{"model": "contrastive image-text model", "dataset": "rendered scenes of coloured solids on a plain floor", "train_examples": 195000, "image_size": 48, "crop_scale_min": 1, "horizontal_flip": false, "translate": 0.06, "rotation_deg": 10, "tokenizer": "word", "vocab_size": 63, "loss": "sigmoid", "embed_dim": 128, "encoder_arch": "inception", "encoder_norm": "batchnorm", "encoder_activation": "relu", "encoder_depths": [2, 3, 3], "encoder_kernel_size": 3, "encoder_stem": "deep", "encoder_widths": [128, 256, 512], "text_encoder_causal": true, "text_encoder_width": 320, "text_encoder_layers": 8, "text_encoder_norm": "layernorm", "text_encoder_norm_position": "pre", "text_encoder_activation": "swiglu", "text_encoder_mlp_ratio": 2.67, "text_encoder_head_dim": 32, "text_encoder_fused_qkv": true, "text_encoder_bias": "all", "text_encoder_qk_norm": true, "text_encoder_parallel_block": false, "text_encoder_inner_norm": false, "text_encoder_positions": "learned", "init": "lecun_normal", "residual_init": "none", "optimizer": "normuon", "muon_scale": "original", "lr": 0.012, "momentum": 0.95, "nesterov": true, "orthogonalizer": "newton_schulz_5", "adamw_lr_other_params": 0.0012, "grad_clip": 0.5, "gradient_noise": 0.1, "steps": 6900, "batch_size": 256, "epochs": 9.1, "lr_schedule": "cosine", "final_lr_fraction": 0.1, "warmup_steps": 130, "weight_decay": 0.1, "adamw_weight_decay_other_params": 0}
Rows from block 5 of the image encoder of a small contrastive image-text model, named by matrix and row number. Rows with one number belong to one channel. Each number is 500 + 50 x the weight over its row's rms, rounded and kept within 0 to 999. All counts start at 0. Numbers have three digits each. After the name is the row's rms in percent of the matrix's.
After each channel's rows are labels from the 100 images, of 14848, where the channel reaches its highest value: "top examples" is what is common among them; "patch colour" is the nearest of a few named colours to the mean colour under the peak. Only what is clearly more common there than usual is listed. The data: rendered scenes of coloured solids on a plain floor.
# r30: branch 2 reduce pointwise conv (encoder.blocks.5.r3.0.weight, 128x256x1x1), inputs 86-171
# b30: branch 2 3x3 conv (encoder.blocks.5.b3.0.weight, 192x128x3x3, transposed, each kernel summed), outputs 64-127

r30.47 100:515480562522431478492444523464567498535526445483447458479530533500491488473524501439499586459469514553453540460445444472500517490524483447526505490508480536460505392513526483520488530562500479505535550487517515489484438481528488509421475530432530524479515534
b30.47 091:505470525523499491475472494499424475379515525546605493552470440483502520488504540448530492527543581475549497448560583481568437443565469421565489481512462464467413493550579446421572552444495450
top examples: count: five; twisted bar
patch colour: brown

r30.113 096:533471467503460554490470493479455455528543442455495486526490461581546536551516562543495505447491599548519474525548484552527551507498482480435432528458566470523548430507514565526465516523511471496457531488542482506509553446467502455492477429494557445529492569
b30.113 085:545532517491500607534483444442506439498591487418588481450526482423531511441522484481568515454541519477455538509485502476423436532498416433490499486548550523526421447502555544536558468472509483
top examples: twisted bar; cylinder
patch colour: brown

r30.95 104:562536503480489531472588521511445505507455506564466535473559479528522466580471526461568506484472452543485538579486501543453547493486530539451499511530515496471515456574490521447519455542452497553572564601506468553491514466509587561460505505455510442506465498
b30.95 088:463504400489544537546430517455470488345428427518564516489478474479424543451538452423512457565505456548569481484539573409423423591533560499491476470523471355527540503515451513533522550501549517
top examples: bowl; purple object; largest object: bowl
patch colour: brown

r30.69 098:571458523526477513522504501516459512557517517513474511507491550420546553447552523450485480456542555507467464489516528563567540541530462540518512476465496481503433553470485521552431515438497510516569459526511558544515471485473443552550515488524506456459515471
b30.69 089:538533468497549505456519534544503428434515493522514478514599518418469393523483494426535561441449487552556554491500459491551460496436450492423453518444471398516391509515365431540562550428489467
top examples: cylinder; hexagonal prism
patch colour: brown

r30.76 104:436542503533494463533528519549512492484523456449521550503490488494557482472605502500577537500502444571502544453501499471558524518566492543501404484517486516480567465558535449488448547439410448469546536503498516495552526478508441538572532541506482516477465575
b30.76 092:547417476547430491509423472437485504518512544497558548471548603518534542585525502512529552483566445428523494510435531527540448443452504490520454540440531432485607517552403504403563485523484522
top examples: chain link; twisted bar
patch colour: brown

r30.34 098:507544473450509501428531521503520547529527546495457476573526530503550512535505566466536567449507498494485462456527500505511521489508493530517525501555510559492474537530511556505450500466514462454598576530538519487515549477548725482510494517516508537461484452
b30.34 101:521575514468557479493446500494433450489520572460481467532517504522553466563484499535518488390512449507475534505465486558397596394508540522477571592486473431469529460507427512453451434490489482
top examples: octahedron; largest object: octahedron
patch colour: brown

r30.80 102:473513433526498432517488431444491474536476589456604477540475505498521529499517424561473449406534445437504504449607431554518465412456477452432521507457442558472548498474495509517382474477483507504467514423479453501504478470491531539500504405467522428503525440
b30.80 089:482545578459491495499547505427520517522467552325498550434467473446483446572480488628541498603477481442480558471478519443525489496605510547512391542514560498494447429541498414534502561437461453
top examples: white object; count: five; jack
patch colour: pink

r30.35 093:525451475471518456574515531478529586497518497529577469527528520516430494523459488530505550422529533477507541504541494485455534500503521497491489440569529565485424523480541506514481519476508508534389470514471537488535518486484532566495500500443609410514424458
b30.35 096:552502523458493485460542496520539494503458535434492564506485493501451470551524496440482477552540476485473500501582489503430486464480493527430460509498501536458451531566430473477512464479394477
top examples: chain link
patch colour: brown

r30.101 102:505459532464477489494367491468540463461485439431526489547579550518564564473433514502561498482571437392525488464530440453442489547462528509493497541585496447474558459398469468493481455504518507478465492504498510548566618419524511525534500410553466572473493499
b30.101 076:429421505466544613476497468476529496396329487457509473504434444505408548594467554499546472467502466500569607478575556420416393459531462522536553541563511475506464569501619507485474496438494527
top examples: bowl; purple object; largest object: bowl; its colour: purple
patch colour: purple

r30.31 108:511466532511493492489415510467472518501492503510497442551467436466569472533480507508505510482455517484536596550510542464516500423479481465513540534529556421519517464471571503486501515558498426505510509479481501483563477554446520538585550448577663581472508570
b30.31 082:483443503487375496510473350475461462460534551533595484452448550527575530454501508495475489484462498431480495455481546494561453604548534431512481585668522508506474508453364473450568505506425457
top examples: red object; count: five; orange object; cube frame
patch colour: brown

r30.105 102:463560510486522537550527527443460487462462516526511464500508539528470524476415557558492450478486537504502514520536522489489564496559514534486497479516561469511438456466495467472492540474557503510492529462548490494538490491526591432409462600584544485518543434
b30.105 103:489508575648558529586464496427474453449472533450519537581472454538531507526515412490489501486448563557525468550459515416433494471528493447423435475543467449457473522503532477499460425536510491
top examples: tube; largest object: tube
patch colour: brown

r30.2 103:439479507463474514510428507573537511490474511460535532510465467474521530497512456474473500496480541483527519515473507444476454485467516548486502580471451467555590483475447469477506493573468456488569604547451581453556452520576575434488512535474460590470557509
b30.2 102:439446443394557601532543484553587525503477502538536496488492524470447564594497496505564466589473512488561512449404488517426614511492490611518549495582460498517524481485521508480479520451567521
top examples: bowl; dome; largest object: bowl
patch colour: brown

r30.27 100:493529546522505536502470496486440455560503483479512523486581573505534493493550472448590525521514476454541533483431491479487532485534474493484455526541615506498536491559500522500507453512486556480492463508519571467543525565556550555506436439579508462452466539
b30.27 103:420478484433477480507449452491440481512479446533553507575505485447483500491469537454511478506483406467528550536506507604533554497512494530551554579473491585559588521460504438539515496389488385
top examples: light from behind the scene; sphere; bowl
patch colour: brown

r30.61 103:455500440535540477482473441449553566555489581476483483491443476481465512476510561524516504410546536512487555487468485545477476522494532499557459523516547542495552525548496515532519498531537518486492464480520515506452547553528585561534471497440601440443505516
b30.61 107:418454442437565546460472459463497466462454497493572457521421506573445542622472441481488459550506480634554520534345492454491527526442534550553505548522465517496521506478549461477502478454529509
top examples: bowl; largest object: bowl
patch colour: brown

r30.26 104:492439506423537454542502527468474437575486505431497601452550518493518484559568392506589511535506500509524517482524524499473569515479508488489476483541504458487547476498452480521505464498546533544462553436509505493526506481416588519584531437547509492527531505
b30.26 087:520536481561535488478409442547457473455417543544555443550451495453474487503463555590509483568451421501578528501447474548437523440414511458445489521444488509503495424478572514568506514505454524
top examples: light from behind the scene; octahedron; bowl
patch colour: brown

r30.79 098:525520486472498521519463487486562527493454509515565548520480534502503529531541513566530496457483525440498516551505555522513509460416534464527538545496478516463546540472528501502521475481520496493528469516508472478570550448617637582520392519488505469483562458
b30.79 128:407448405457534513505457483453457468496533493561473510429448456500503531479472513527491477425506380477453500538420496481547568580482448520456535520454478450518545432478501480440544492411548548
top examples: light from behind the scene; its colour: orange
patch colour: brown

r30.23 108:476562429483458605445424561536503487405527612416488450499464466473495534518482521511494496612458501504519508542549552405468426517498496476472522452428489461539482479508543445470531463499453536498454483529476601517505459483503443525491516580473582576537508545
b30.23 096:442425477561438530493535516467505487536526562336489490510459486459448469473507504615505544503589570518536443472491445505509490545498511488507498400649479579496520438575495495503592509455519552
top examples: white object; count: five; cog; jack
patch colour: pink

r30.114 099:425523499509464518559433534435498410476493392481457548507523525471494472536472431477527509555516576589467442480387493505461567530547475543512488508510501478479530524506460468440516476500540443499524497505522417517464481476448498459531527475472499466507394521
b30.114 084:505526495492542520526466470599568519534530456552490445464516457524499493470504490433512626489600444414487533476474499579455503497416449523489547454447449420567530460515501544428471525503456482
top examples: torus
patch colour: brown

r30.38 105:488524461516527441558530468507499505456516482482522453478551499549508497466525408422537570493508591472498413497517537517449478446473460533439487522470512442463483479500473459465482488499474536476457480454444520446513505472513555470468452472514478400461548456
b30.38 104:559465564410544473472479435501519458536461490535500459469511471464516475518481507509464572502524409472465456500535534547504490506476497556481559494447503507554523419511593450463445463444470471
top examples: light from behind the scene; octahedron
patch colour: brown

r30.57 099:566446554443464533460528565482491441442505483535529522524435480479544501490503479451582590512422428465541359524521464585425457480533575463388539391630454537513540498479516462388476501536489565499554460532563516511462508542388454396496526519519424482457417488
b30.57 068:497471483517434532464401501389517614443482458539414520472469532386461491460489496557470471534468490539501499482491493530540541589552626543513480533403498512495605548412515491542435550533552582
top examples: light from the left
patch colour: brown

r30.9 100:514538516518512477583543567456533391523441518407473521493520421567501508426544509528465452497532485466502564453513458548532519478510394541468544509506548550477438538417474502498459463573511506481538464554480504451593465569470554493471582579527452485479526527
b30.9 087:514531540522546541514468470465516509417466472517570479545501531552472477573474515538499474523513536545564531555473544560498495442580431503525539472511397522546491484536515487436503449465486527
top examples: tube; hexagonal prism
patch colour: brown

r30.37 101:471513526591431439498496600477496503538535499531481547463473459532507487478467522501455533540499486562457542482584504576476490530528561583513550531512480540456422455485515430490486660506518482536489489465500464485470554517590606515523482625504646491479500479
b30.37 098:553567491442518509531484446537544437501527614558447561530445386468525540510462591458548474490516466448445508527507533551481504521469488495529465466614544361518504501509516516452525506469463609
top examples: bowl; capsule
patch colour: brown

r30.52 107:582489481524513449512477417573512533523497499538546457519552544548466529478485505516516441433457550516484493497510515495451533559505506516499456586509518529514549499540485503574531452521617504550521436527504586541438550502532449501405511483436410445459505490
b30.52 093:578489509427442559498471475475576510560505588520385488482531503466542475418400436446517462522538496446528462530509431446412551520493499505481510533531484488500469552440527550505544480441512632
top examples: cube frame; orange object; torus
patch colour: brown

r30.19 100:506406482469527478461491482409497514489462439464420536452491491511524473532509515507466552454408467487531538518542470536487558536491516563441492502519493462439411456489536564464506465520480471445480490493495425477482466489559439454477466562410584447476565502
b30.19 102:463501500513482515509421464447466421535438540416494495493458496565424539592509513437493491536506464515574454595514467470355574499463507566553430513514532412481497520478525515480501396438540509
top examples: tube; largest object: tube
patch colour: brown

r30.60 104:590472549401532538570497506535485522502534441486639504560506495450511506555583481481493484498467508513523500411588505548459466490506549538513546486434517524560443546515519508538517436451509534526383429535562453543559481435526473485501474491532502481470389534
b30.60 092:534497549513549534526502559449514475417513558357506568596444471502543527581447525513504555440564508444487518463427553495476443551533551543543545544555478499497477520561419462504499438513474530
top examples: white object; count: five; capsule; dome
patch colour: brown

r30.33 099:518516486476524482458479549543471495512520435464464486489499402468520488506545493515498485549501508472554487534471487473457487515546509603534527452464476485551519546498507460534463537522502450492457557494473475483515504483508304474497445491530546536515502587
b30.33 079:540465497463551582563506508507515529524472550423478524493536452427506436534541436432532505567540511389461546482505424424480466491427486491511518426414446594539432525416615524541506563464538501
top examples: cylinder; largest object: cylinder
patch colour: brown

r30.55 098:495482476509548520500501546477571492492552532436423508529483486524510528525491485592555573450464509519505532558592548468529533521528491547502536468482533564448491551526566523433477503537534499483472517558517587566527449463501398487430470519448618446481593595
b30.55 095:502497430526466457556472476467445511456488576577418518517498514507566485516471459476551458448521517478507490412451514470556475492430601368466498443464522405479575472482494509506538526468489608
top examples: torus; orange object; count: five; jack
patch colour: brown

r30.5 108:514410497483509508523531576539461524497514583521478575467514591463541588497473489481466575442474466463509546500499483568521479569447506475437500513496468590527521494489551503508546447521470442471531573493424517485468440497472507462465549534556533510358502425
b30.5 087:466528415569573497513546494483564519534454567522446543477383515469422515463467514556587565524535427435537602451477487437469454518481453426414482557389459526456490422440480531551472498516511540
top examples: orange object; count: five; spring; egg
patch colour: brown